{
  "dataset": "rendered rooms with furniture",
  "train_examples": 145000,
  "horizontal_flip": false,
  "color_jitter": 0.1,
  "bias": "all",
  "conv_stem": false,
  "width": 384
}
Rows from block 4, named by matrix and row number. Rows with one number belong to one attention dimension. Each number is 50 + 12 x the weight over its row's rms, rounded and kept within 0 to 99. All counts start at 0. After the name is the row's rms in percent of the matrix's.
# q: attention query, key and value (stacked) (model.blocks.4.attn.qkv.weight, 1152x384, the q third), inputs 128-255
# k: attention query, key and value (stacked) (model.blocks.4.attn.qkv.weight, 1152x384, the k third), inputs 128-255
q.326 098:35 64 37 26 51 58 49 36 31 52 62 56 51 44 52 50 57 61 62 50 39 50 56 51 24 55 49 40 53 50 61 53 63 48 40 64 29 30 26 46 45 51 34 41 33 40 39 52 76 40 50 57 31 57 69 45 71 50 57 51 41 52 56 42 70 50 36 58 61 63 61 22 58 35 55 60 62 53 58 54 14 57 45 51 55 61 55 61 47 57 55 58 40 27 50 53 40 32 43 50 59 66 63 49 55 41 49 58 36 75 64 43 47 51 49 53 63 38 61 28 48 21 37 49 54 44 36 65
q.327 100:36 66 39 55 44 45 60 72 73 62 47 58 49 38 51 24 57 21 44 66 40 54 54 45 65 62 45 39 45 59 68 55 48 54 49 65 69 50 83 53 55 41 55 19 47 54 64 67 69 54 65 44 53 49 31 42 58 45 43 35 75 64 36 52 52 50 54 62 47 50 74 44 30 48 41 70 50 38 51 45 44 53 45 41 44 62 37 38 17 49 41 49 62 64 68 57 65 44 59 49 48 25 34 60 44 41 49 42 28 76 71 29 34 41 41 50 66 55 56 54 44 59 32 55 47 29 50 35
q.328 096:37 49 49 46 52 50 36 44 57 46 40 28 47 41 69 74 41 34 51 58 16 38 61 56 70 32 46 59 52 50 45 38 51 50 62 32 58 26 42 44 54 58 61 28 69 42 36 61 58 42 46 49 42 67 52 50 63 70 71 52 39 39 72 51 49 37 72 60 31 48 21 46 75 55 53 49 41 53 45 31 34 51 39 54 63 36 38 40 39 54 54 52 52 40 58 40 42 53 56 65 55 63 29 58 54 72 49 35 56 67 64 56 58 38 30 64 38 38 42 39 57 51 42 60 57 46 42 66
q.329 097:63 53 64 57 35 22 56 31 25 46 53 79 42 46 37 43 68 56 79 68 44 45 52 62 42 70 35 42 80 69 56 47 49 64 45 39 38 48 45 46 60 52 48 58 45 47 54 47 46 25 21 40 58 36 25 51 47 65 42 46 29 52 30 58 51 42 56 42 61 51 35 36 48 44 58 55 43 47 52 77 65 44 41 50 59 24 42 48 50 51 41 43 35 52 50 47 69 18 35 64 33 34 50 70 39 42 44 39 31 56 58 49 51 73 51 62 44 53 52 47 38 49 62 31 44 61 61 34
q.330 096:68 36 55 61 64 31 46 69 54 52 37 55 58 57 43 44 63 52 33 64 58 63 28 49 37 55 31 64 35 45 39 48 51 47 70 64 36 60 62 59 44 45 69 36 43 64 53 31 47 44 38 68 60 50 56 64 56 58 45 51 63 57 55 47 51 37 55 57 49 51 47 58 49 48 48 42 29 37 24 50 34 61 46 41 52 45 60 30 57 38 53 47 54 44 32 67 57 71 82 49 55 54 62 49 41 51 66 30 36 50 73 38 43 42 31 45 53 42 59 56 62 35 46 55 39 46 36 39
q.331 101:37 71 56 55 56 37 48 51 62 41 68 23 49 69 50 48 62 54 50 64 25 60 38 67 38 45 64 45 43 49 40 61 67 53 33 60 43 19 54 51 57 46 44 44 47 58 64 56 61 62 54 47 60 44 31 41 53 42 52 54 57 56 32 55 49 53 56 59 66 44 40 31 55 50 38 55 53 51 62 48 54 68 42 67 65 23 72 67 66 57 42 63 35 53 37 72 32 61 45 49 35 55 50 61 42 52 29 55 49 42 36 43 58 73 40 34 72 54 53 42 44 50 28 57 35 45 47 40
q.332 095:70 39 70 45 52 55 33 64 20 74 70 44 37 58 43 71 46 40 50 33 64 69 63 58 57 71 49 65 51 72 44 49 42 61 42 32 55 63 64 55 57 51 25 65 51 47 57 48 59 55 48 49 55 33 58 52 66 60 72 57 51 40 53 59 54 59 47 58 32 39 63 31 42 44 30 63 23 41 74 54 49 60 49 61 55 28 57 54 40 54 60 48 62 30 58 51 84 31 40 32 46 36 54 62 42 61 39 48 26 68 63 55 45 43 53 61 64 41 42 46 45 50 46 50 36 60 44 48
q.333 090:43 48 48 41 44 38 64 62 56 48 48 66 72 55 40 57 59 47 62 37 58 38 63 52 42 63 55 47 47 51 56 41 58 48 50 41 45 41 43 56 62 46 57 53 36 56 34 57 65 45 49 46 59 41 85 58 59 65 57 47 52 57 47 27 43 56 58 68 37 52 31 70 60 33 72 46 42 44 35 67 53 42 24 28 66 38 34 32 47 41 65 44 54 38 44 60 41 38 43 53 44 48 28 56 54 55 52 35 55 49 45 61 56 61 52 31 33 59 53 52 64 45 58 34 54 45 49 63
q.334 097:40 60 41 39 52 57 51 64 58 52 81 36 67 71 65 45 60 44 78 44 56 51 47 47 32 38 33 51 50 56 48 19 47 39 54 49 64 59 56 34 38 34 45 51 72 39 37 35 43 60 54 56 42 43 74 52 67 57 54 49 46 39 77 44 66 55 36 59 47 54 44 48 48 52 42 49 49 38 73 59 43 62 32 71 76 37 62 42 37 50 37 50 57 52 50 51 38 55 60 50 28 40 61 55 62 46 51 49 61 37 47 53 53 41 47 47 39 46 30 56 43 33 58 27 33 65 51 49
q.335 095:69 67 40 63 28 53 57 64 50 39 44 45 37 45 65 36 45 33 48 37 48 45 54 53 42 56 46 22 32 43 48 65 59 36 72 38 55 54 55 49 53 60 35 51 35 49 54 53 37 57 52 22 51 53 63 65 54 70 61 64 38 54 25 68 63 57 55 43 64 73 51 43 55 60 61 64 49 50 60 39 58 51 49 48 63 57 46 57 47 26 35 45 31 34 36 43 66 50 66 31 50 61 37 48 42 68 50 72 59 37 79 54 53 30 39 55 38 51 57 39 45 50 43 75 46 60 38 53
q.336 102:63 40 37 64 51 72 61 66 38 36 48 51 43 51 36 42 63 46 52 48 58 27 57 63 39 62 48 32 24 45 36 57 31 36 34 60 59 54 37 48 51 64 56 47 59 56 47 59 56 52 61 53 69 59 51 42 35 66 31 46 43 55 63 40 32 57 58 56 53 44 45 59 53 38 40 48 51 40 37 55 39 64 29 57 68 46 44 52 60 50 43 59 54 28 33 49 73 56 53 56 70 45 48 50 38 59 54 52 65 42 33 38 41 42 26 32 24 74 53 58 61 59 49 33 52 45 46 59
q.337 100:61 53 39 47 51 72 78 36 45 29 32 59 48 50 30 63 54 71 56 45 34 43 66 49 34 49 35 74 47 42 52 47 45 70 57 39 52 39 56 77 46 48 61 50 55 50 72 36 42 39 20 44 39 54 69 69 56 59 58 52 62 52 45 41 45 61 59 41 60 50 48 43 45 53 49 44 45 45 31 37 45 30 38 58 43 54 75 54 42 46 32 63 58 37 58 59 56 43 46 51 65 50 55 52 49 55 69 43 57 39 57 64 44 44 52 60 27 71 55 57 72 49 55 60 65 40 28 56
q.338 096:41 69 38 64 63 45 54 45 56 45 63 42 60 61 48 55 39 48 69 46 32 48 54 34 39 40 47 85 60 50 37 32 70 52 40 48 73 48 34 53 56 49 54 37 45 67 67 50 30 58 59 38 46 30 63 37 50 58 52 43 64 60 33 58 47 52 50 69 49 45 78 64 46 62 62 48 46 54 47 74 37 68 43 47 30 36 57 46 20 56 55 61 67 46 35 46 52 77 41 55 76 52 54 34 46 52 49 57 68 56 48 41 57 48 52 30 58 54 24 83 52 70 62 55 58 41 54 63
q.339 100:56 57 45 37 36 52 53 29 53 54 70 50 39 63 64 57 52 52 59 38 56 83 41 45 46 63 35 36 59 51 52 29 62 58 50 20 42 42 52 57 56 77 62 52 47 51 52 36 41 48 61 41 60 55 42 62 20 55 30 61 54 56 87 31 59 52 63 67 76 65 63 50 60 30 49 50 56 63 60 64 42 51 56 67 31 41 65 35 39 43 47 43 50 46 41 71 50 58 26 41 53 53 60 27 48 68 43 47 42 42 53 43 61 47 60 60 55 39 42 54 37 38 35 34 57 60 49 51
q.340 098:64 56 49 33 63 37 63 51 57 42 43 23 77 61 42 56 59 48 50 37 48 67 70 47 54 39 60 42 35 35 59 73 40 42 71 47 51 54 71 57 49 63 46 68 58 61 17 47 55 50 44 25 54 37 19 61 49 48 62 55 32 63 59 57 47 60 42 60 45 35 58 73 30 43 43 63 35 48 51 43 57 42 49 50 27 41 51 44 61 39 43 35 56 39 57 62 45 59 59 74 61 59 72 52 48 42 70 31 57 49 32 45 48 45 48 50 51 48 37 53 65 56 41 68 63 62 44 34
q.341 118:48 48 49 25 65 62 52 47 44 77 44 48 58 29 35 59 43 35 66 48 43 54 64 42 18 40 54 46 77 54 27 57 65 66 68 45 58 58 70 54 62 42 56 45 52 74 46 39 35 42 58 82 38 43 45 57 52 53 39 56 26 68 53 30 39 57 58 47 60 38 60 54 47 44 59 61 36 50 36 44 25 56 35 38 35 57 42 54 51 68 40 32 52 50 39 71 47 40 48 45 46 53 60 50 64 47 51 38 35 52 43 64 50 39 39 34 50 65 60 51 46 44 67 58 55 26 50 55
q.342 096:59 43 49 45 76 51 23 70 46 65 46 53 64 41 16 54 50 73 37 36 41 47 51 48 51 63 64 50 53 48 59 69 61 38 46 51 45 53 28 66 49 49 53 50 72 69 36 42 42 36 46 66 61 67 62 27 48 48 32 26 51 37 64 51 50 44 60 30 65 61 55 56 53 48 58 52 42 47 55 19 42 52 14 55 42 43 63 40 64 46 52 47 45 53 48 26 48 50 63 62 50 68 49 45 57 70 59 54 53 54 49 44 58 37 65 43 42 43 53 44 54 56 55 67 54 63 34 54
q.343 096:44 35 45 63 45 31 52 53 36 63 59 72 52 46 56 45 63 36 58 64 58 49 39 49 49 37 62 35 23 45 56 69 52 42 74 48 37 63 52 56 36 59 34 61 45 52 58 44 57 56 51 28 41 43 45 47 52 64 44 43 45 47 53 52 66 41 62 55 41 37 44 63 58 59 46 23 45 46 36 33 38 45 48 69 55 33 65 48 45 64 61 61 38 38 54 51 50 40 62 48 63 71 65 53 40 55 56 62 54 54 45 67 60 43 45 54 49 63 64 58 76 59 43 75 52 52 28 39
q.344 097:38 41 43 40 61 62 43 44 39 41 58 73 33 47 54 62 49 57 57 49 38 47 37 40 47 53 65 38 69 50 35 54 62 56 52 53 64 29 50 79 41 55 42 75 55 50 43 64 42 52 46 57 51 36 44 50 26 59 50 27 36 38 69 42 30 54 58 57 53 60 26 32 60 65 44 53 51 34 73 49 59 43 44 66 32 27 48 49 58 55 45 50 81 55 48 58 62 42 46 58 57 28 43 59 29 53 44 53 25 52 44 60 48 44 53 42 28 52 50 36 43 55 55 26 41 62 67 51
q.345 091:53 51 75 52 48 29 55 66 59 51 44 65 58 61 48 51 32 39 53 60 58 47 37 60 50 40 41 51 49 64 59 37 54 48 69 48 63 42 15 37 52 25 62 56 46 42 50 49 38 65 43 43 35 43 37 66 48 59 54 59 49 57 54 46 36 44 33 30 60 31 30 31 80 55 41 60 52 36 56 51 45 38 33 57 67 58 45 64 38 53 60 31 54 62 55 59 44 67 59 47 40 65 65 60 57 59 47 70 27 64 62 23 40 59 45 54 70 48 44 46 47 69 42 47 66 55 40 45
q.346 096:77 33 39 55 56 37 38 40 54 43 23 44 65 43 66 33 40 73 52 60 44 40 43 39 45 40 27 42 37 40 48 37 52 57 46 34 26 53 39 21 58 55 57 54 43 41 40 55 58 42 59 50 44 42 51 50 64 58 55 64 53 61 54 36 51 66 52 46 60 63 34 54 66 47 51 18 55 39 54 37 45 37 29 66 50 29 50 73 63 46 70 69 34 46 48 47 32 82 42 42 54 27 47 39 55 62 32 55 32 69 40 54 60 62 78 47 41 42 44 57 39 47 41 38 28 41 55 51
q.347 095:39 54 37 64 50 59 35 26 33 47 49 62 55 52 57 58 65 59 57 61 34 54 48 60 46 58 57 43 48 72 47 45 41 28 42 40 42 40 22 46 45 28 64 26 25 52 55 59 47 46 53 29 75 48 43 47 57 47 35 61 41 52 40 51 47 45 49 43 42 47 61 52 59 59 41 59 56 58 55 55 56 55 35 65 33 74 61 62 39 45 45 59 42 52 52 49 48 50 63 54 61 53 54 41 62 48 36 61 47 58 43 43 55 58 51 25 43 41 59 60 66 67 40 60 55 58 59 35
q.348 094:47 40 39 73 51 55 57 44 54 59 86 47 50 43 52 37 27 60 31 51 42 67 47 68 47 51 52 48 42 68 65 37 63 54 46 26 66 54 53 68 63 47 58 46 61 44 93 47 55 52 40 37 43 58 31 47 50 54 54 47 30 46 37 30 70 40 49 54 62 48 58 49 20 67 30 47 61 52 48 45 55 47 53 39 34 57 62 69 36 76 50 53 24 34 51 68 46 25 44 61 50 54 49 59 53 71 61 46 55 58 68 67 43 47 45 46 70 36 33 73 47 47 51 27 42 73 38 52
q.349 089:44 60 39 33 47 38 38 68 53 29 62 46 42 54 54 50 55 41 50 43 45 56 65 39 56 47 46 41 48 39 58 66 47 49 56 45 31 73 36 28 48 58 65 45 38 49 27 44 58 74 73 58 59 41 32 64 62 38 51 45 35 49 47 56 75 39 60 58 50 65 47 49 35 61 53 38 55 49 48 31 45 33 50 32 76 53 50 57 60 51 48 27 63 46 49 49 59 44 61 74 59 43 63 66 52 69 78 43 49 42 54 42 38 31 33 61 35 60 66 34 56 25 38 57 19 35 41 56
q.350 096:49 59 47 28 60 60 42 40 66 56 57 56 58 45 35 43 50 47 38 49 39 49 44 25 62 57 61 39 57 45 57 67 45 46 38 44 60 48 67 51 36 47 61 56 40 58 41 52 44 57 84 61 73 37 47 52 38 70 43 44 66 34 59 51 29 47 42 67 45 32 41 62 58 66 43 54 33 21 69 30 41 52 42 54 39 54 34 50 55 53 35 49 56 67 31 44 38 43 65 70 50 37 66 70 53 50 54 53 55 45 40 34 35 65 33 79 57 47 60 42 13 23 55 56 54 43 44 47
q.351 099:58 53 59 80 51 50 43 47 38 43 55 33 49 36 49 62 47 55 66 47 43 38 58 55 67 29 63 68 35 50 63 65 40 23 34 48 46 71 43 66 54 76 30 44 22 62 54 83 36 36 69 57 55 48 62 38 47 49 64 47 29 24 51 61 65 43 34 50 44 64 42 41 61 45 61 55 43 74 48 52 29 60 49 44 43 33 59 39 41 43 56 37 66 16 22 35 43 34 62 69 38 67 49 58 43 62 25 47 39 56 46 54 37 49 33 50 34 41 53 45 49 63 44 47 51 51 42 48
q.352 094:50 51 43 47 32 47 49 39 34 47 61 25 47 63 68 53 50 59 45 49 41 32 66 54 33 32 32 45 57 65 20 35 50 52 73 43 42 61 61 52 56 48 30 44 54 63 40 37 41 49 50 58 62 50 20 39 56 41 65 51 54 69 48 35 58 36 38 57 40 41 43 56 48 66 56 61 45 61 45 42 48 36 50 66 58 24 55 24 41 38 78 57 58 59 58 60 39 51 32 51 50 63 36 55 46 30 48 57 41 79 26 12 29 45 44 44 33 51 49 49 55 59 63 44 60 44 84 67
k.326 096:32 51 53 60 45 43 43 44 53 39 55 68 71 63 51 44 60 36 54 63 68 27 29 51 42 32 48 61 38 61 54 47 57 43 48 50 47 58 45 62 41 41 46 51 56 50 59 53 69 55 56 63 73 53 54 77 59 58 37 40 47 52 42 48 61 53 61 52 49 72 51 37 44 66 62 53 46 52 44 44 54 65 58 24 51 44 81 46 66 44 43 45 28 51 73 43 59 22 57 53 49 36 40 59 58 35 43 62 66 44 23 67 60 35 69 54 67 25 36 44 46 57 57 62 52 59 44 30
k.327 097:55 78 39 34 61 43 74 34 39 52 54 61 54 45 63 29 27 28 44 26 47 42 63 23 41 50 56 54 35 43 57 47 34 52 68 65 55 48 28 48 36 41 60 57 69 53 58 50 59 73 64 57 41 28 60 37 30 39 28 36 57 36 38 73 54 42 52 23 66 30 52 34 33 64 57 53 63 52 52 56 40 45 60 35 41 34 34 53 58 53 64 48 36 56 67 32 40 53 61 41 59 68 50 57 56 35 71 49 41 64 35 75 61 37 62 48 64 43 38 56 33 56 58 64 59 27 33 58
k.328 092:45 50 73 35 36 38 43 72 42 57 53 36 58 66 36 54 48 60 33 31 41 58 48 45 49 48 50 68 31 54 52 66 64 55 57 37 54 63 48 52 56 29 51 68 64 73 52 56 24 33 55 48 50 56 48 53 63 50 28 54 45 46 53 45 61 44 43 47 39 83 59 65 29 66 34 60 61 71 54 66 52 52 53 58 60 27 20 45 58 45 33 78 34 57 50 49 29 22 46 57 50 43 53 48 56 57 54 15 69 60 62 62 41 64 51 36 59 63 68 33 25 31 43 47 42 45 43 42
k.329 099:43 50 49 36 45 27 61 46 36 54 49 45 55 44 47 45 27 31 32 51 73 34 38 47 70 45 41 47 40 52 53 68 55 38 47 51 54 42 33 53 64 49 65 47 54 70 70 53 22 42 49 31 60 49 49 52 56 51 53 49 38 44 64 37 63 57 51 59 66 55 48 61 44 33 59 27 44 41 53 56 58 63 59 63 48 60 59 36 63 52 58 53 47 49 58 32 62 35 65 44 43 77 59 53 60 51 51 69 43 39 37 62 34 43 47 56 31 38 35 43 47 49 62 51 47 51 62 50
k.330 097:34 58 45 28 60 55 52 42 44 51 39 65 57 37 53 47 55 69 55 43 53 69 52 58 40 61 67 48 58 61 65 34 47 50 61 64 66 43 67 59 37 38 36 44 47 29 45 68 62 42 39 59 35 63 53 57 30 50 73 50 54 53 59 41 54 39 39 46 65 48 42 41 43 54 64 66 50 48 54 56 56 20 42 48 34 63 60 82 41 47 48 50 60 46 50 55 40 51 53 50 37 68 31 59 61 37 55 57 58 64 28 64 75 76 60 53 56 65 51 63 41 48 58 46 41 48 36 49
k.331 102:47 54 51 53 50 67 51 48 49 60 62 45 27 36 62 30 47 46 62 45 58 55 43 61 35 36 48 42 41 37 40 29 44 56 31 46 56 54 44 51 29 82 59 49 53 47 21 59 76 65 48 53 50 44 63 59 57 49 49 40 49 48 34 55 42 59 54 51 66 49 45 64 52 66 48 65 66 60 55 45 53 46 52 44 59 32 58 62 34 47 57 52 36 55 45 15 47 55 45 60 55 43 30 38 57 50 59 50 42 51 30 43 32 49 74 49 42 46 56 44 56 61 38 63 51 42 59 36
k.332 095:51 43 33 57 51 29 30 58 42 55 53 51 18 29 50 49 36 30 41 35 59 41 45 58 46 51 33 15 28 70 57 65 55 22 26 50 48 50 46 67 44 48 60 61 54 65 53 38 28 48 51 25 58 65 56 66 33 78 45 39 25 58 57 50 49 37 68 63 58 39 74 64 39 48 46 45 65 49 65 64 45 72 45 63 58 46 65 58 49 60 57 51 56 51 73 41 59 35 44 55 35 49 58 55 44 35 74 46 50 55 51 47 47 47 62 62 54 56 55 51 44 34 43 56 52 47 65 42
k.333 085:47 52 53 34 57 59 39 48 64 50 56 64 38 40 35 47 40 51 51 56 50 68 60 56 76 60 69 61 57 51 40 27 41 41 25 47 72 51 73 62 50 53 28 58 40 67 65 51 42 58 45 34 33 44 43 63 55 32 47 53 72 32 49 51 54 58 40 40 37 54 34 35 45 65 59 54 67 47 63 54 23 78 51 32 63 44 17 59 46 48 35 45 72 47 64 53 57 62 48 39 20 53 44 44 37 33 56 41 41 45 50 34 53 51 43 46 59 58 43 73 52 46 53 71 51 62 44 47
k.334 097:70 39 42 48 48 46 50 56 61 42 27 65 63 75 41 50 68 47 41 36 70 28 63 63 52 55 42 46 35 69 44 43 39 42 53 26 50 81 65 40 70 47 47 53 39 62 72 19 51 55 41 60 66 53 50 53 38 62 42 63 55 47 59 51 49 29 43 71 59 52 53 63 41 54 51 64 25 30 45 62 65 54 22 21 62 58 45 50 46 54 59 54 47 48 73 42 58 27 41 59 45 45 52 55 56 58 50 52 45 47 48 50 31 22 54 36 64 44 44 70 43 45 31 36 19 53 57 50
k.335 094:51 43 43 49 42 62 46 76 47 43 48 42 60 53 55 38 61 42 51 61 18 58 62 38 55 64 61 54 53 57 69 60 41 37 72 47 36 47 56 67 56 44 45 45 65 58 61 59 36 42 79 32 58 30 50 31 32 71 44 69 30 48 57 67 63 52 39 16 38 67 46 30 58 54 55 45 50 48 35 25 66 59 74 59 54 30 33 54 65 56 51 50 33 44 41 48 38 66 62 57 34 49 41 35 51 42 41 40 73 54 35 37 52 38 45 50 64 60 55 54 28 42 52 57 50 60 63 65
k.336 107:54 31 57 42 60 44 35 35 56 38 49 30 45 70 60 40 44 66 45 37 45 36 47 47 43 52 57 67 44 55 43 52 48 44 58 41 90 35 46 48 37 34 47 53 29 34 67 67 35 62 57 48 52 75 39 39 42 28 53 72 74 56 40 53 44 66 57 18 68 48 60 35 53 51 40 68 65 29 63 45 55 78 54 37 61 33 34 48 36 42 32 12 22 55 45 33 22 52 45 49 46 66 36 46 80 54 47 63 35 70 49 55 53 61 55 39 65 50 61 75 58 54 71 41 52 56 31 43
k.337 095:59 42 55 47 57 23 31 66 43 58 48 64 33 65 34 60 55 76 53 55 60 73 59 65 45 50 61 52 30 53 43 41 37 57 37 49 62 50 54 54 48 55 47 49 61 60 25 38 32 40 35 37 52 48 62 70 45 59 34 38 40 53 47 43 59 36 51 35 67 33 47 61 57 57 67 41 54 62 74 38 50 61 50 50 52 54 45 50 50 49 40 43 31 35 54 56 50 47 47 35 38 54 51 42 61 52 42 35 65 48 55 40 57 60 58 48 41 30 60 55 31 41 46 53 34 46 41 47
k.338 100:49 50 39 57 71 42 28 45 55 61 55 44 38 17 73 38 52 56 49 61 32 47 51 32 51 55 46 70 39 52 41 50 50 51 37 52 37 62 51 46 55 52 57 64 42 41 31 51 80 76 44 71 54 36 42 61 50 48 51 46 36 53 58 46 25 45 46 16 55 70 50 42 65 50 56 65 61 36 58 47 41 50 46 43 58 53 53 59 58 32 57 53 41 58 33 57 49 45 48 40 69 54 73 62 58 34 73 31 48 45 53 53 35 47 62 68 33 69 52 58 48 76 43 50 79 25 35 42
k.339 101:31 64 19 56 54 45 63 67 71 46 27 63 31 43 64 58 57 38 67 35 60 46 54 53 65 53 41 45 68 49 44 49 50 36 54 18 49 73 70 63 41 45 54 56 41 65 50 56 70 39 50 31 31 66 53 33 73 77 56 53 53 57 49 41 49 37 57 49 55 55 54 74 50 64 66 46 48 43 81 52 74 65 48 60 59 56 61 64 51 43 37 43 58 38 34 56 64 57 64 40 55 49 33 32 29 57 58 48 53 47 55 59 45 58 57 54 32 33 45 30 36 63 49 31 59 45 39 53
k.340 095:46 55 61 39 68 44 51 53 58 38 47 39 62 31 58 36 94 61 54 49 48 53 36 47 40 55 67 69 47 22 55 27 63 32 65 56 47 44 57 52 36 24 39 41 55 58 44 50 43 37 67 60 48 40 57 36 43 46 64 65 54 42 38 31 61 22 44 20 30 40 41 51 58 59 46 47 39 41 55 36 45 40 54 42 51 60 66 52 51 69 46 33 56 67 47 36 44 65 40 42 54 62 66 71 57 49 48 64 57 43 42 40 36 55 50 54 23 77 58 63 57 30 56 58 33 45 60 43
k.341 115:42 55 71 59 63 57 64 54 48 69 49 50 47 42 53 50 50 39 47 35 34 73 55 35 63 48 43 58 34 44 71 41 39 61 50 53 39 15 22 43 73 38 67 56 40 42 68 28 31 52 57 41 42 48 35 75 51 46 36 46 24 78 24 46 22 39 34 25 48 44 44 51 42 52 60 47 56 57 56 57 42 66 53 30 41 48 40 60 52 43 32 31 49 48 51 41 57 33 36 57 48 56 57 59 62 50 50 55 42 58 57 42 70 58 61 55 76 65 57 42 42 49 32 40 59 67 42 25
k.342 099:36 83 57 62 43 37 55 37 42 62 42 50 57 36 39 36 32 54 46 54 52 60 36 64 50 66 37 49 48 39 45 59 42 66 45 37 35 50 51 39 32 57 59 59 53 56 43 68 38 65 45 66 68 62 65 42 60 38 53 32 64 69 30 39 42 51 50 42 29 66 46 25 47 34 71 50 43 46 57 72 45 37 45 40 55 64 36 42 77 51 49 50 55 37 55 76 37 55 42 42 59 57 50 43 78 29 56 45 60 51 54 31 47 45 53 40 46 39 65 32 59 44 30 33 61 63 54 60
k.343 097:57 62 60 53 46 51 51 57 55 56 52 45 35 43 64 70 62 50 37 52 33 44 35 44 37 56 67 37 67 31 37 42 45 70 50 63 55 40 62 66 58 27 59 68 37 58 45 49 57 56 50 20 51 55 67 60 51 47 56 65 62 40 45 81 51 46 61 28 54 56 52 39 48 58 53 48 61 48 38 41 38 24 66 41 42 46 54 54 72 44 57 40 52 53 59 66 54 48 50 55 32 63 58 29 53 65 54 45 45 41 47 57 53 56 31 40 72 56 58 60 48 19 46 52 26 44 55 37
k.344 098:36 49 50 45 35 69 45 39 45 54 49 48 27 58 60 42 64 51 70 32 72 51 31 53 66 72 50 47 56 42 24 22 30 65 60 32 52 48 37 29 75 61 55 60 52 56 48 49 58 56 62 64 45 80 46 71 60 47 45 49 55 70 36 25 51 48 65 49 31 68 52 39 36 54 48 57 32 37 33 60 49 29 44 59 71 42 39 41 44 52 50 46 56 38 50 42 60 56 67 55 41 49 59 69 50 60 57 59 61 61 55 56 38 55 65 42 69 33 33 55 66 74 54 24 77 55 50 55
k.345 095:65 59 37 44 38 47 66 47 40 44 70 32 55 44 70 56 52 35 44 42 37 66 51 77 23 32 41 49 52 25 34 55 43 40 29 34 47 49 48 31 58 49 32 46 53 68 36 69 68 56 44 42 56 55 42 58 52 65 38 34 43 46 53 56 48 72 79 52 63 36 49 49 38 63 32 63 63 40 34 49 36 36 56 34 74 50 47 44 34 52 48 39 64 41 48 58 78 39 43 44 44 32 36 69 55 55 67 44 46 43 61 56 44 54 51 62 45 51 43 44 67 63 42 36 40 38 67 60
k.346 091:34 43 53 54 44 46 37 61 40 58 57 54 45 53 56 43 47 70 62 35 43 41 43 50 50 48 42 65 65 28 42 45 36 41 31 68 76 49 39 45 65 67 53 68 38 61 35 48 61 65 57 33 40 64 27 44 58 63 21 30 49 72 30 48 46 56 52 59 49 47 53 56 65 60 37 58 50 60 81 36 47 78 55 42 48 46 44 51 47 31 42 45 47 51 43 56 51 85 38 78 81 53 38 30 46 68 67 44 56 59 68 47 34 38 63 47 39 55 32 49 42 51 32 40 44 54 70 48
k.347 098:52 49 58 37 64 38 46 71 44 46 49 65 29 43 52 56 32 08 53 41 54 32 41 31 42 33 42 49 67 35 35 53 61 48 43 25 86 35 47 49 59 38 86 49 54 42 34 43 41 41 32 51 51 38 53 41 59 73 46 42 58 41 53 52 52 53 60 70 57 49 61 47 40 45 49 71 41 38 61 48 48 43 63 38 49 61 51 54 37 38 44 68 34 44 53 42 75 64 64 52 40 67 32 65 44 66 53 34 59 46 67 57 51 49 54 42 46 62 32 34 76 52 47 66 38 43 77 42
k.348 097:52 56 15 54 34 52 86 57 65 53 61 51 44 57 55 42 40 18 57 60 65 61 47 45 48 62 30 36 57 36 44 57 51 44 69 56 50 50 25 39 29 68 37 70 70 50 50 69 68 49 29 44 54 51 54 73 52 38 36 53 41 45 59 39 64 50 58 55 57 52 56 57 42 37 56 38 34 52 45 56 52 29 68 37 61 67 38 75 47 46 52 44 51 35 66 51 42 52 45 60 48 46 44 34 43 49 40 48 60 45 53 51 54 38 59 30 51 64 64 35 45 49 51 54 42 46 48 38
k.349 091:49 45 30 33 35 34 63 68 52 54 50 49 50 57 56 56 42 71 40 44 64 35 38 41 50 45 46 19 50 33 64 55 49 57 43 32 55 27 44 33 51 39 40 48 29 56 36 48 50 43 52 55 70 55 69 60 47 52 36 58 57 59 62 53 41 41 52 51 54 25 56 57 47 47 48 56 46 60 62 42 38 54 38 30 46 51 33 55 44 62 55 61 52 59 48 32 55 56 52 67 31 31 48 54 61 57 49 67 35 41 68 75 41 54 69 46 61 71 44 57 46 31 68 43 41 49 75 46
k.350 098:40 67 66 59 49 38 66 69 46 58 37 47 41 36 40 63 52 67 62 29 51 68 58 55 46 34 25 63 56 68 46 28 55 59 44 73 54 59 47 43 56 58 54 56 50 64 32 54 67 50 56 53 42 61 46 40 60 58 51 55 41 56 30 46 67 65 39 40 42 45 51 47 49 54 33 45 48 45 36 33 42 45 11 42 29 58 37 59 54 51 46 35 31 62 45 36 50 32 64 69 55 47 24 56 62 48 38 59 56 52 49 36 61 44 47 30 55 66 40 47 54 75 64 34 63 39 58 50
k.351 097:50 33 43 47 33 60 56 43 48 58 74 47 29 65 35 45 70 65 52 59 47 61 40 46 71 36 57 36 65 37 48 61 29 52 57 64 68 39 60 64 64 50 40 54 53 54 23 51 26 62 66 41 64 46 45 67 59 33 65 61 44 35 34 48 63 58 59 46 20 60 63 40 62 56 38 64 64 33 54 41 60 54 41 41 66 35 32 66 71 46 43 49 59 55 51 47 55 57 31 50 46 53 57 51 68 42 48 48 57 34 60 40 48 62 44 59 50 76 60 37 67 40 64 57 39 26 48 53
k.352 097:38 54 45 50 54 39 52 61 46 35 52 58 47 61 20 66 68 60 25 46 64 42 37 33 56 69 53 51 56 50 47 57 39 47 56 46 35 36 57 62 48 29 58 52 48 52 50 27 77 61 50 57 56 67 47 58 48 61 54 66 37 59 29 45 45 47 50 51 39 54 55 65 55 62 37 56 35 45 61 37 50 58 52 50 62 41 55 41 58 53 52 41 45 60 39 59 53 40 50 44 48 46 74 61 42 57 64 55 56 63 64 58 49 43 44 73 47 69 39 42 37 27 48 55 53 38 37 23